{
  "norm_position": "pre",
  "fused_qkv": false,
  "bias": "all",
  "experts_per_token": 2,
  "mixing": "cutmix",
  "loss": "cross_entropy",
  "optimizer": "adamw",
  "beta2": 0.99
}
Rows from block 2 of a small image classifier, named by matrix and row number. Rows with one number within an expert belong to one neuron, the router's apart. Each number is 200 + 30 x the weight over its row's rms, rounded and kept within 0 to 999. All counts start at 0.
Before each expert's rows are labels from the 100 images, of 14976, where the router gives the expert most weight on average: "responds to" is what is common among them. Only what is clearly more common there than usual is listed. The data: cartoon faces.
# router: router (model.blocks.2.mlp.router.weight, 16x128), inputs 0-127
# up: expert up (model.blocks.2.mlp.up, 16x64x128), inputs 0-127
# down: expert down (model.blocks.2.mlp.down, 16x128x64, transposed), outputs 0-127

# expert 2
responds to: orange face; bald
router.2,246,167,201,167,277,175,190,188,172,211,159,194,222,138,205,148,201,239,154,221,254,245,180,222,207,183,205,199,206,171,218,159,225,202,220,180,221,248,206,168,215,168,174,156,163,189,204,211,224,202,237,176,174,197,192,220,213,211,203,201,181,181,214,233,202,231,173,199,197,230,182,144,182,166,176,213,182,174,180,188,180,166,190,209,198,190,188,260,167,202,211,195,207,220,227,197,174,263,265,244,234,195,206,224,190,243,199,196,170,225,203,263,192,98,235,189,180,175,185,296,181,211,148,211,214,206,211,185
up.0,220,180,194,152,170,170,214,129,191,212,213,181,188,211,233,229,206,170,174,188,187,173,271,231,196,226,197,206,232,194,229,216,227,203,225,176,127,150,181,181,205,159,158,242,141,177,188,192,194,177,219,142,213,212,262,211,197,167,153,232,218,224,203,228,222,232,152,157,192,192,156,213,238,177,240,201,199,243,235,174,211,228,197,187,151,225,220,196,212,218,226,231,242,228,191,240,223,214,206,132,191,172,245,255,226,167,197,210,213,183,176,164,162,203,173,184,215,242,170,166,212,171,250,165,182,177,196,246
down.0,237,153,164,152,236,192,202,156,207,214,187,222,151,210,217,223,181,176,184,164,230,184,190,181,199,252,154,239,193,231,170,195,200,211,171,199,238,168,165,254,167,145,174,171,215,159,185,247,161,232,172,129,205,240,200,251,215,216,208,209,203,217,156,188,247,207,227,220,186,193,212,213,255,217,188,220,178,198,197,180,235,174,216,228,254,220,210,222,189,244,204,192,214,239,233,181,180,211,222,170,148,212,232,256,171,218,196,165,199,245,208,246,184,196,142,220,166,207,133,131,184,216,189,177,161,175,230,184
up.1,172,216,195,176,187,262,215,132,209,221,173,160,199,226,201,206,209,190,208,153,215,184,206,226,249,204,189,193,167,242,198,203,214,222,142,244,173,190,190,216,250,232,188,254,212,157,216,226,166,173,190,138,204,256,164,242,202,138,209,254,207,243,172,185,195,182,166,212,219,233,173,211,232,211,233,207,190,180,219,178,225,177,171,258,152,225,167,158,205,197,229,212,174,234,148,182,158,255,141,202,200,192,192,205,215,150,172,195,213,175,231,233,167,253,138,190,219,179,191,169,189,210,187,159,186,228,217,166
down.1,220,168,248,172,222,212,203,187,280,238,150,161,279,230,229,213,173,199,144,214,159,239,180,245,232,120,198,208,262,162,203,181,209,179,253,241,208,203,146,184,221,167,232,210,239,191,202,181,183,162,220,210,214,180,202,155,172,227,151,185,178,203,225,172,226,224,213,202,197,172,213,213,152,178,212,200,206,190,171,218,194,192,251,216,224,195,187,231,212,171,161,231,228,186,198,242,190,205,213,165,206,205,198,259,174,220,191,174,196,209,218,215,163,168,136,190,220,195,228,184,134,176,217,157,220,153,218,209
up.2,163,235,203,156,181,212,209,199,152,176,239,221,200,218,212,220,195,131,209,223,215,168,278,200,195,255,199,185,192,201,211,266,223,182,159,181,162,198,182,208,222,175,190,272,121,166,226,201,186,198,192,141,201,232,194,258,173,174,193,215,259,238,226,246,159,156,159,161,180,208,226,172,234,179,204,171,209,219,216,203,242,212,191,167,157,232,152,179,219,221,213,210,199,187,190,220,225,206,162,182,212,164,197,236,218,188,182,163,209,158,214,181,189,259,215,163,165,189,147,211,221,188,163,149,200,224,188,211
down.2,176,189,213,237,162,157,255,171,235,207,182,205,163,203,245,190,171,168,192,176,197,208,194,196,200,197,159,199,175,238,224,198,180,177,214,207,241,167,239,227,199,115,176,192,202,182,215,240,185,233,169,199,188,241,162,239,178,256,224,204,212,201,162,199,208,157,248,242,212,200,220,198,226,180,113,204,156,189,233,139,161,183,216,202,211,238,209,203,220,236,163,250,178,200,274,186,192,181,214,239,192,201,183,262,165,232,195,162,194,243,247,238,233,238,203,199,182,232,143,170,180,183,201,201,177,199,239,175
up.3,217,196,187,149,246,197,257,142,183,230,168,216,187,226,177,204,146,219,209,173,132,221,226,203,167,220,126,231,159,214,237,267,188,181,166,215,206,210,152,279,208,214,183,195,235,208,219,273,191,212,196,139,199,254,236,175,212,191,208,210,159,237,214,225,221,171,215,178,154,193,163,182,190,144,158,182,205,223,216,201,154,234,219,221,193,235,222,186,195,241,201,239,234,210,181,163,176,170,204,199,167,226,242,193,171,210,177,155,203,225,234,212,203,184,186,156,211,213,160,183,195,187,218,235,238,196,201,209
down.3,191,261,167,242,221,165,184,178,200,139,206,218,156,188,200,167,184,226,188,172,216,193,157,197,204,191,184,226,192,234,164,165,153,189,202,188,216,247,198,199,192,223,189,221,222,224,282,232,234,179,212,221,158,177,201,203,186,201,251,215,179,207,274,203,156,215,232,176,209,192,251,159,181,231,172,191,217,179,220,222,254,179,185,153,229,183,199,174,198,206,216,181,185,204,209,182,218,167,174,218,218,190,160,173,227,230,187,144,178,237,221,184,179,149,259,184,197,157,241,209,302,242,164,233,197,218,161,164
up.4,214,259,222,197,200,171,208,223,212,240,140,250,208,181,176,242,257,219,191,202,157,250,269,189,154,177,210,165,155,162,260,190,210,205,213,213,204,163,119,208,257,265,183,184,240,242,207,195,210,243,196,227,231,238,198,182,199,197,182,199,172,226,188,232,194,161,152,194,176,205,214,198,214,178,236,173,216,207,207,185,173,200,169,215,173,161,194,189,226,191,209,214,193,174,176,178,145,171,181,216,204,183,225,140,157,213,208,223,181,252,222,249,234,204,227,172,219,183,186,230,127,194,150,199,194,227,201,168
down.4,243,240,253,231,179,170,196,192,166,163,228,195,190,208,186,144,209,194,177,249,169,162,197,182,171,188,167,240,219,200,219,186,143,171,152,215,175,204,255,213,187,262,192,189,241,224,247,173,228,208,225,162,214,240,199,226,202,236,245,226,149,218,242,172,219,174,261,169,177,218,152,175,166,144,162,163,227,160,198,260,175,267,249,166,227,173,244,167,208,209,209,215,210,159,212,202,215,194,162,159,193,174,188,171,190,197,197,222,170,189,219,161,209,176,203,195,229,192,185,184,233,186,233,238,183,192,167,178
up.5,222,238,187,214,227,191,239,162,195,203,226,206,162,185,175,171,183,257,177,216,173,221,166,108,208,273,169,216,187,222,219,189,231,248,188,192,239,246,231,188,149,212,180,202,188,176,172,230,270,226,175,184,192,164,222,219,269,240,248,233,205,167,210,250,223,169,164,224,198,227,179,163,196,145,196,166,148,207,225,202,184,215,209,210,215,192,243,158,162,239,238,196,238,204,170,160,195,180,204,159,203,199,228,214,204,235,208,205,175,198,251,201,176,173,215,182,209,159,163,195,176,215,238,209,171,174,222,146
down.5,196,225,224,258,253,216,250,187,213,162,123,209,177,225,150,193,192,208,216,168,201,220,200,196,132,187,220,162,179,215,177,199,151,206,184,184,220,189,150,189,209,185,234,169,237,173,244,234,159,200,201,228,217,199,210,232,180,177,239,254,170,156,247,144,149,203,226,170,200,181,224,202,168,211,188,196,226,217,252,228,202,211,180,154,210,198,146,178,225,175,206,220,192,269,247,220,202,138,194,220,184,136,221,194,195,212,155,162,184,245,170,164,196,172,161,219,209,146,219,176,213,179,216,200,197,198,162,213

# expert 11
responds to: red hair; beard; long hair
router.11,177,221,203,182,256,220,240,191,218,211,154,178,167,244,166,180,220,205,160,181,177,176,240,184,196,180,204,186,169,206,151,179,148,154,197,183,179,182,173,252,249,212,220,253,193,236,192,172,192,207,159,184,235,161,174,178,168,157,226,183,210,216,204,176,210,187,215,194,209,178,206,213,174,226,172,220,212,249,220,241,232,191,206,236,202,162,221,235,217,228,224,191,253,219,210,238,177,139,180,221,218,193,186,215,187,141,217,191,158,224,233,134,250,242,211,160,260,165,151,196,262,175,237,212,248,160,160,217
up.0,222,200,206,201,165,166,162,217,194,201,255,198,192,144,191,191,191,224,213,205,209,193,205,170,201,221,228,214,259,220,197,175,231,224,190,158,165,220,193,137,127,208,176,161,179,162,237,215,208,180,256,189,265,212,243,187,234,243,153,188,232,195,207,224,181,257,131,204,186,241,207,213,223,219,252,218,179,183,184,188,216,186,206,165,191,179,188,196,208,182,259,206,193,171,223,198,239,251,223,161,175,193,191,189,160,225,202,212,225,262,173,199,170,194,181,253,141,190,220,147,131,223,187,181,176,210,226,144
down.0,254,193,217,231,209,160,195,142,210,189,139,166,202,176,156,167,179,156,216,156,190,218,216,248,210,212,170,206,235,214,194,191,152,182,156,193,259,169,195,250,172,247,205,178,205,207,183,213,215,201,256,164,205,239,156,227,175,241,234,211,174,187,172,189,216,222,250,217,214,254,183,178,218,177,212,222,210,181,209,174,187,168,171,215,242,230,194,205,202,230,217,121,183,172,191,219,170,255,210,167,204,197,234,148,192,205,172,204,233,262,192,172,169,164,169,231,249,242,172,166,166,239,209,234,194,230,242,190
up.1,176,121,195,203,164,260,162,231,202,204,212,215,255,149,236,287,206,151,180,194,240,173,238,248,197,217,227,215,223,176,183,240,209,203,215,199,197,152,214,143,205,153,191,182,200,173,213,207,202,167,249,183,189,207,199,187,182,188,162,170,227,214,165,185,226,194,195,223,162,231,202,207,243,238,231,203,192,208,190,181,188,164,149,151,161,212,188,223,251,205,193,175,166,136,173,185,231,212,210,192,162,216,191,241,209,174,191,282,248,174,172,233,158,224,181,209,167,239,186,216,160,196,167,170,215,208,211,214
down.1,196,213,225,245,192,231,192,215,244,164,200,219,168,167,171,178,110,221,246,181,209,219,189,217,183,188,125,211,210,200,199,213,204,247,183,197,255,219,216,235,172,206,241,194,232,166,238,252,161,153,219,181,186,239,177,207,175,184,204,210,161,148,211,206,175,201,262,230,143,247,204,177,173,229,178,197,175,175,239,174,182,205,165,161,198,195,188,214,222,197,238,228,122,228,225,207,165,214,229,222,211,212,191,197,179,212,180,189,241,282,216,227,147,185,157,214,217,187,164,162,170,228,165,236,213,216,220,206
up.2,180,194,154,176,193,189,185,197,249,153,150,198,166,252,145,242,200,197,216,133,211,172,173,194,177,239,187,225,187,207,182,213,199,221,197,203,206,158,163,221,208,254,250,210,185,169,161,259,199,242,192,158,182,159,232,190,221,180,214,193,159,160,232,220,203,205,184,208,196,232,202,224,196,224,260,236,182,215,235,174,197,130,132,185,183,192,214,206,253,230,230,240,213,251,179,219,167,198,218,143,172,221,167,176,212,197,234,202,188,225,169,197,195,252,169,204,198,162,133,167,236,215,228,189,226,161,201,236
down.2,137,225,272,169,247,181,166,212,203,178,202,170,218,172,203,214,250,170,210,204,223,174,126,180,188,211,190,181,182,220,176,140,177,160,159,257,210,136,192,207,232,235,156,259,194,237,232,175,192,214,165,220,129,205,177,161,215,237,220,204,163,216,214,214,205,217,207,189,203,223,206,225,194,249,196,173,210,180,183,219,165,190,201,196,242,212,179,207,192,236,213,208,258,195,204,251,225,178,152,223,242,197,200,235,214,232,157,202,151,171,192,190,259,192,219,167,193,192,167,228,227,150,142,184,207,235,180,184
up.3,239,209,217,191,174,196,145,214,173,194,255,212,181,167,223,202,214,216,229,183,199,220,192,177,219,208,218,169,218,165,200,187,254,243,205,217,212,215,152,141,124,175,212,183,164,206,217,188,183,164,241,202,170,231,197,192,211,233,183,194,193,220,249,194,198,233,170,182,214,214,194,226,225,193,219,200,217,120,187,181,219,244,205,265,236,174,190,207,154,236,198,190,190,164,211,171,253,214,198,218,198,137,207,195,183,214,204,156,201,135,176,263,190,192,202,213,164,236,268,198,164,212,149,199,126,192,229,129
down.3,208,183,215,211,184,199,138,192,178,206,227,189,231,166,198,169,160,215,209,239,217,246,156,222,195,145,173,203,225,199,277,176,255,254,223,250,192,202,197,168,173,185,202,230,180,235,177,217,222,181,211,178,184,198,184,179,234,229,196,161,197,163,197,215,202,184,162,207,227,216,179,159,207,224,179,189,272,165,182,208,181,234,200,250,236,200,216,198,163,140,214,202,218,177,224,149,208,240,222,207,258,201,188,152,174,242,158,184,214,200,152,239,174,164,171,199,155,223,263,228,138,221,179,216,153,231,245,172
up.4,248,219,242,249,194,179,162,148,219,225,213,173,192,193,216,161,199,187,184,212,190,196,222,218,226,163,200,172,230,194,177,160,212,216,134,131,197,165,207,210,220,162,189,221,160,201,205,171,222,207,218,228,204,173,177,195,185,225,196,181,229,184,280,195,241,235,234,195,185,195,251,183,209,237,189,248,173,207,193,209,181,207,180,260,162,183,249,200,233,229,178,165,178,185,195,225,176,221,214,223,242,158,166,215,177,213,211,162,176,284,195,167,204,197,161,207,190,250,136,182,192,172,247,171,250,127,173,173
down.4,207,181,182,205,162,192,201,206,208,211,201,217,196,245,225,180,248,210,194,232,163,244,209,192,229,162,238,171,161,231,197,214,185,164,193,185,149,273,204,211,233,214,162,209,220,197,193,150,197,213,185,231,210,201,155,170,167,154,194,212,239,186,174,175,211,161,182,194,222,123,195,178,193,136,178,153,211,235,141,248,241,211,231,220,215,236,193,155,208,152,146,230,228,198,209,188,226,170,149,223,194,206,187,261,240,171,247,177,217,126,225,194,206,220,246,187,192,180,236,238,244,158,233,188,212,198,190,214
up.5,267,210,204,235,153,168,191,155,259,215,201,216,191,176,201,187,193,153,191,164,174,192,220,179,215,169,192,179,251,205,157,151,187,190,138,130,220,213,213,217,216,176,168,224,210,213,200,198,233,215,210,230,205,185,183,244,211,224,176,228,238,208,229,206,233,223,223,182,172,213,253,191,212,239,183,194,173,211,219,185,231,220,232,286,208,199,237,174,218,248,168,146,177,169,210,227,194,214,222,230,234,152,206,212,203,213,235,183,201,271,211,169,192,192,176,196,205,254,177,164,215,184,225,182,220,119,175,126
down.5,202,165,217,210,167,200,191,188,213,204,211,196,198,187,286,179,237,168,220,232,170,234,213,168,196,175,226,149,158,215,211,192,159,148,207,198,135,219,209,216,234,227,198,222,223,209,167,171,161,181,179,209,199,203,178,168,184,134,181,187,239,188,176,188,178,172,207,178,229,115,198,171,212,202,185,138,251,241,163,245,234,242,209,210,224,219,193,175,232,156,165,224,246,209,218,197,269,191,136,214,193,220,231,225,219,176,240,209,204,168,211,203,226,193,244,158,214,190,210,226,230,143,216,240,225,244,213,235

# expert 6
responds to: grey face; grey hair
router.6,209,150,228,178,269,186,190,199,188,192,180,165,240,131,185,152,174,243,126,229,232,211,186,218,198,205,199,242,196,156,209,229,218,200,203,209,190,231,204,148,232,184,212,201,163,187,198,191,179,184,207,137,190,198,188,211,201,194,206,173,207,187,215,219,193,251,177,189,201,230,174,135,166,198,192,194,202,152,171,184,191,180,214,201,189,255,179,273,144,178,147,205,224,251,228,250,195,253,243,230,257,168,224,225,179,231,193,204,199,193,183,251,202,122,209,200,224,207,211,274,205,207,180,202,178,178,230,201
up.0,262,188,214,164,203,204,194,212,206,151,204,172,209,211,178,212,201,229,192,158,243,145,206,216,209,177,223,264,176,196,211,246,239,203,179,181,208,218,183,191,183,224,239,205,223,179,282,218,221,227,157,187,210,165,227,237,193,221,196,185,154,177,242,214,216,152,160,231,249,247,236,187,215,191,150,225,175,224,260,248,180,197,179,221,199,249,213,169,206,195,197,221,197,203,159,220,183,165,191,180,116,175,260,170,209,217,172,190,158,207,190,192,200,174,165,220,160,197,155,175,145,243,250,227,241,174,211,188
down.0,177,207,165,233,175,203,188,205,129,227,233,190,166,188,233,176,172,213,245,193,210,224,132,254,145,181,247,197,214,194,209,213,160,173,166,184,204,176,197,202,281,199,156,197,212,236,204,198,216,190,206,187,167,233,204,211,192,192,219,164,238,164,193,174,165,199,244,244,187,251,217,174,208,247,184,195,218,146,213,232,213,212,175,140,199,224,161,190,230,147,257,189,187,176,271,154,222,159,231,229,239,198,184,170,182,219,234,154,203,229,214,217,245,216,209,254,222,224,204,205,217,200,212,201,163,242,151,198
up.1,180,174,252,188,260,160,191,178,158,218,220,147,197,177,185,194,201,221,211,244,259,218,197,175,199,209,205,212,178,239,230,247,186,208,172,215,203,196,196,196,162,209,154,245,222,194,236,234,184,181,187,148,214,276,176,225,186,260,201,178,169,186,254,271,225,167,195,228,196,244,215,177,222,197,146,181,204,196,232,212,189,254,166,210,211,197,186,211,190,202,191,232,224,198,172,244,215,184,156,225,213,192,213,196,162,229,164,170,163,173,216,221,232,173,217,193,175,180,91,248,156,209,209,222,242,216,171,198
down.1,192,248,178,205,170,196,197,216,178,186,238,195,181,241,194,144,208,256,230,213,186,212,153,233,166,176,226,213,219,219,191,171,162,168,242,198,183,228,240,211,238,185,226,211,189,252,233,197,220,149,204,245,159,222,197,193,201,229,234,158,205,184,214,208,162,210,210,184,220,176,180,183,156,195,107,203,210,170,183,190,194,163,197,178,264,202,191,164,162,150,200,160,206,166,235,200,245,145,191,215,237,214,172,193,216,188,185,147,145,200,256,188,234,164,255,194,254,183,218,234,237,214,202,229,157,231,200,148
up.2,215,226,230,215,225,178,207,167,148,190,195,130,245,230,166,178,204,211,165,226,250,200,195,198,215,226,191,228,181,213,215,235,214,165,178,192,152,202,218,176,180,227,212,222,201,147,268,230,225,207,166,160,205,226,203,238,202,220,234,228,171,184,236,247,247,184,180,215,254,231,204,128,187,139,156,193,171,192,199,216,158,195,150,224,216,219,211,214,146,185,166,222,194,235,163,252,219,186,213,220,182,162,260,200,172,244,152,161,177,181,232,206,221,146,199,179,201,188,147,220,165,216,243,181,190,179,192,163
down.2,167,239,251,229,197,194,241,227,181,180,209,192,174,173,190,159,227,253,222,209,183,207,164,226,144,192,238,187,241,234,181,141,160,162,175,193,184,195,237,238,209,203,180,205,205,242,224,226,212,215,185,235,224,200,188,230,179,205,269,145,197,189,189,210,150,213,244,235,198,228,186,156,177,202,144,189,176,151,197,211,173,203,198,152,229,199,196,145,185,200,197,179,201,168,228,186,206,169,195,176,229,175,212,201,163,253,157,170,144,249,224,175,252,166,229,196,249,199,170,213,213,211,214,252,180,284,180,172
up.3,199,239,170,200,186,235,189,139,180,155,197,141,192,248,206,145,191,204,222,174,236,135,209,168,234,201,225,234,223,206,152,243,170,203,154,179,184,239,209,255,188,195,239,242,207,148,202,229,229,222,207,136,185,195,242,202,161,193,242,218,217,171,172,167,181,216,186,231,238,242,221,169,193,256,215,218,224,208,185,209,273,200,210,199,216,245,180,148,163,172,202,188,173,210,147,233,223,199,216,212,206,177,222,224,211,196,215,180,215,126,231,203,201,232,199,251,176,189,195,165,206,214,260,209,177,199,183,157
down.3,223,207,180,172,207,166,223,162,186,208,172,193,203,232,221,180,289,180,210,162,220,134,189,159,170,219,217,197,187,200,197,171,219,221,121,189,198,189,165,220,177,147,192,206,193,195,184,196,226,216,194,208,202,185,265,220,205,221,215,196,187,213,242,204,238,218,239,209,209,230,207,179,235,186,187,224,194,180,175,181,186,210,233,253,228,173,213,196,148,267,222,213,181,190,193,179,160,185,219,178,175,183,199,225,188,235,166,168,167,204,249,181,256,258,165,239,162,233,148,150,249,149,194,198,122,158,201,153
up.4,208,239,182,172,235,187,192,165,220,190,199,159,184,198,185,169,152,245,199,192,189,162,230,229,183,198,160,217,173,194,208,199,222,202,158,192,247,261,220,210,158,234,172,254,164,201,256,173,252,213,161,208,206,211,178,221,230,227,234,204,212,136,273,256,196,173,228,173,194,232,192,181,171,159,171,192,178,171,266,230,144,202,218,234,183,203,215,179,204,191,185,201,225,252,192,212,208,153,185,190,193,178,233,139,209,267,213,198,199,250,235,175,184,189,209,163,203,191,120,195,240,216,213,195,246,175,210,180
down.4,190,223,190,247,176,214,175,206,145,162,225,152,196,191,195,236,191,217,210,243,240,273,232,253,140,164,277,165,210,188,206,207,165,159,193,192,180,197,208,176,242,163,232,189,225,171,233,214,193,183,169,201,161,228,210,206,144,189,228,191,213,167,203,226,144,215,220,222,179,189,208,143,202,221,184,204,188,161,186,251,204,201,190,151,208,244,145,182,238,149,222,221,182,191,250,203,208,174,231,246,254,170,178,195,172,216,165,152,169,211,237,217,236,206,217,215,201,175,238,173,188,216,190,201,164,255,160,197
up.5,229,166,201,201,192,238,220,210,232,224,177,184,226,238,119,247,202,189,247,201,205,176,212,180,254,221,216,169,173,204,216,171,151,175,240,148,203,211,197,219,204,278,228,224,227,126,188,224,217,192,170,195,195,176,234,207,206,208,163,245,201,222,155,194,233,192,209,204,231,152,176,220,216,162,178,239,155,213,208,191,199,126,251,240,224,195,214,160,205,211,215,172,198,176,141,183,161,229,235,187,152,198,258,141,207,188,197,211,235,219,249,175,209,217,189,194,224,223,217,182,182,272,223,200,223,182,187,196
down.5,212,165,149,184,174,234,203,132,177,205,252,170,194,201,201,195,170,245,173,255,211,169,181,226,195,152,194,207,218,188,181,227,183,171,179,245,208,226,201,224,306,153,200,176,236,199,157,175,213,168,218,232,176,152,247,195,202,256,228,212,260,180,211,216,206,218,179,210,204,230,228,177,170,248,212,174,215,206,199,181,223,194,235,138,226,210,185,164,209,110,171,190,220,193,254,198,191,206,185,169,235,215,211,195,217,172,253,224,169,236,208,248,197,224,217,210,179,182,177,167,219,171,214,165,166,200,164,196

# expert 10
responds to: grey face; bald; a mohawk
router.10,179,173,212,207,260,190,167,178,210,171,191,192,226,140,179,150,212,220,142,251,202,238,158,229,222,249,200,211,209,178,200,202,221,224,265,190,222,213,224,120,232,192,223,181,166,193,159,201,180,169,206,143,163,166,208,181,187,233,217,195,242,163,202,193,220,263,154,204,197,236,208,128,188,176,194,186,166,197,218,184,176,165,192,192,216,257,225,269,180,188,205,231,233,192,217,231,191,214,242,224,224,162,208,210,226,216,219,202,210,197,234,230,166,144,234,178,182,181,197,266,194,228,186,143,167,183,190,225
up.0,243,239,208,210,194,246,241,205,177,173,176,148,225,244,174,227,163,188,262,175,223,267,208,207,144,200,167,202,166,182,194,233,202,199,175,201,211,209,205,225,203,225,203,211,204,176,191,310,208,206,218,175,177,216,212,221,202,203,244,224,154,213,234,209,194,193,173,172,203,213,193,194,140,223,205,193,189,164,199,192,237,187,138,229,191,218,230,188,173,222,224,207,192,206,151,161,193,213,219,196,144,216,254,199,194,190,211,189,259,169,267,200,207,216,170,212,185,164,246,148,254,283,184,230,229,214,188,223
down.0,179,173,181,226,149,206,189,207,146,219,190,243,211,252,241,171,196,162,206,213,227,220,209,192,209,232,198,181,214,256,202,247,234,264,186,240,157,225,197,194,197,189,196,164,159,141,211,218,203,211,233,193,166,222,173,188,180,132,228,209,258,232,223,117,194,204,207,206,244,205,196,202,191,171,223,205,243,226,168,212,189,231,182,154,165,191,179,197,220,155,163,239,162,190,179,169,252,205,213,194,168,186,193,226,243,167,259,187,255,172,167,206,155,238,168,213,188,213,219,222,176,154,227,158,183,155,186,226
up.1,210,205,203,218,191,144,199,161,217,185,247,203,143,165,195,171,164,214,229,214,165,187,175,142,216,222,184,194,223,251,164,153,198,216,174,174,247,269,212,197,159,198,139,174,211,164,191,193,236,213,224,176,220,183,219,191,215,246,209,214,226,157,221,234,153,220,172,219,227,231,243,210,184,172,185,205,174,175,200,199,197,160,286,204,238,215,228,171,189,209,245,162,200,213,223,221,195,226,213,202,168,136,187,186,168,231,237,157,185,228,179,199,158,191,242,231,169,167,180,132,181,216,263,206,213,183,154,177
down.1,204,194,188,197,208,198,212,210,243,165,166,189,161,250,173,161,169,229,229,156,219,182,230,187,189,239,181,196,179,174,190,212,159,207,173,189,215,187,199,259,143,167,223,204,215,186,207,223,164,150,194,155,166,187,224,210,174,180,244,262,168,152,183,212,213,192,226,192,196,169,131,176,198,215,185,160,203,208,265,201,224,252,204,223,214,219,195,238,139,267,179,209,210,246,234,248,164,168,167,229,141,185,249,220,186,201,229,147,176,219,228,234,215,208,185,186,228,150,191,175,245,219,210,223,171,244,242,197
up.2,205,187,216,201,198,162,235,183,179,186,226,212,205,204,206,158,156,205,202,224,162,166,248,158,210,162,194,211,182,181,189,207,265,188,209,112,240,248,233,218,163,195,167,165,216,184,166,195,243,210,207,173,229,200,232,194,216,206,222,189,210,191,200,237,173,196,209,235,236,225,222,242,204,149,180,279,152,205,196,207,186,205,260,188,227,211,244,138,233,207,228,200,191,224,208,193,155,181,248,150,194,220,169,174,149,273,199,201,173,284,187,188,163,215,184,223,191,198,163,167,162,186,234,191,222,189,156,190
down.2,166,172,157,195,207,198,197,221,183,198,211,166,143,194,230,229,228,218,217,186,214,230,176,186,212,183,238,231,196,211,180,183,153,223,186,201,150,214,200,232,188,195,198,227,196,204,224,198,158,175,185,214,233,218,157,222,191,164,210,209,216,215,216,197,258,169,167,157,178,172,163,211,257,223,186,140,235,199,210,176,253,252,193,197,201,179,169,210,170,224,167,193,203,238,268,205,241,162,116,234,190,156,200,266,230,178,238,166,172,170,210,233,207,225,249,155,208,164,181,225,292,189,167,199,194,202,248,219
up.3,225,189,196,187,176,242,232,200,257,207,161,219,213,256,131,232,163,219,228,180,184,211,193,207,238,173,179,184,202,241,197,235,197,196,217,178,236,228,181,177,140,236,228,245,169,163,268,198,206,200,130,240,189,217,197,234,185,198,208,259,195,220,154,190,208,158,200,192,181,152,231,240,227,145,189,234,171,201,232,214,190,173,239,220,207,203,184,183,204,240,207,229,199,226,185,189,179,170,211,193,152,224,186,144,269,229,171,182,209,259,217,223,170,201,162,157,195,221,197,192,166,228,204,137,169,149,188,208
down.3,180,197,195,189,168,238,183,239,242,233,171,219,213,214,181,261,196,207,144,211,188,203,251,202,198,172,227,196,275,181,206,182,217,188,257,194,222,199,175,194,181,201,238,185,145,186,167,165,212,210,207,244,229,121,241,163,223,146,218,190,166,190,243,168,208,248,196,225,210,106,215,194,161,146,180,197,228,210,143,224,181,164,212,218,209,185,184,235,247,163,154,213,248,196,247,203,203,173,225,188,201,236,200,180,136,184,176,221,183,201,194,228,210,196,197,235,158,200,223,234,148,175,219,200,180,218,193,188
up.4,208,185,204,207,214,208,195,173,221,255,142,211,256,234,162,216,231,184,177,192,222,207,231,186,182,248,212,224,174,201,281,218,212,197,229,231,184,136,161,200,223,229,281,197,176,211,192,187,217,212,179,153,187,124,226,175,241,229,205,154,169,161,180,189,244,230,167,255,203,185,211,199,224,185,203,205,207,191,202,174,196,177,142,205,188,267,230,193,221,152,189,268,227,158,180,167,191,203,218,149,187,235,189,152,205,198,202,255,184,239,216,164,210,176,157,172,228,200,200,232,156,198,215,198,213,193,231,221
down.4,186,226,202,241,195,232,174,202,166,262,185,141,216,163,226,231,201,210,232,231,186,235,255,203,201,175,214,151,192,214,257,166,192,173,188,214,201,206,207,219,183,248,179,263,183,228,200,174,215,190,179,200,248,229,218,174,197,214,232,171,224,181,184,254,187,224,154,207,196,193,192,176,216,214,197,184,243,177,185,215,215,224,163,240,170,214,173,176,178,140,180,202,207,153,157,185,191,175,169,162,239,143,215,208,132,219,208,180,141,203,184,209,233,179,217,203,229,190,182,218,133,116,239,191,197,272,236,217
up.5,174,230,235,197,266,246,200,218,188,250,186,172,208,195,132,199,186,197,200,234,233,177,253,179,183,233,216,202,133,156,228,213,198,206,213,192,229,158,200,218,225,238,286,210,196,239,214,215,169,196,148,124,231,181,217,160,191,195,189,158,179,172,212,210,219,234,176,155,231,175,226,220,232,210,163,196,229,211,211,195,200,200,175,234,237,237,211,194,172,149,190,216,228,164,192,249,178,160,195,211,238,171,203,163,179,187,212,212,173,222,222,163,235,198,179,132,265,211,188,217,151,211,186,234,226,237,234,202
down.5,182,232,189,167,176,245,226,235,177,215,219,152,203,203,206,236,219,237,202,258,169,238,180,191,215,151,236,153,150,238,226,170,216,211,210,207,140,274,217,206,210,239,175,256,201,220,226,155,217,201,185,232,244,243,155,200,195,184,177,164,202,200,209,221,156,211,143,205,197,210,174,171,229,222,220,143,208,142,197,228,236,225,159,196,149,232,189,141,211,173,198,192,200,193,132,205,187,173,149,220,257,173,184,218,205,184,205,202,211,180,185,201,177,206,251,176,205,187,233,265,203,168,215,173,239,205,190,184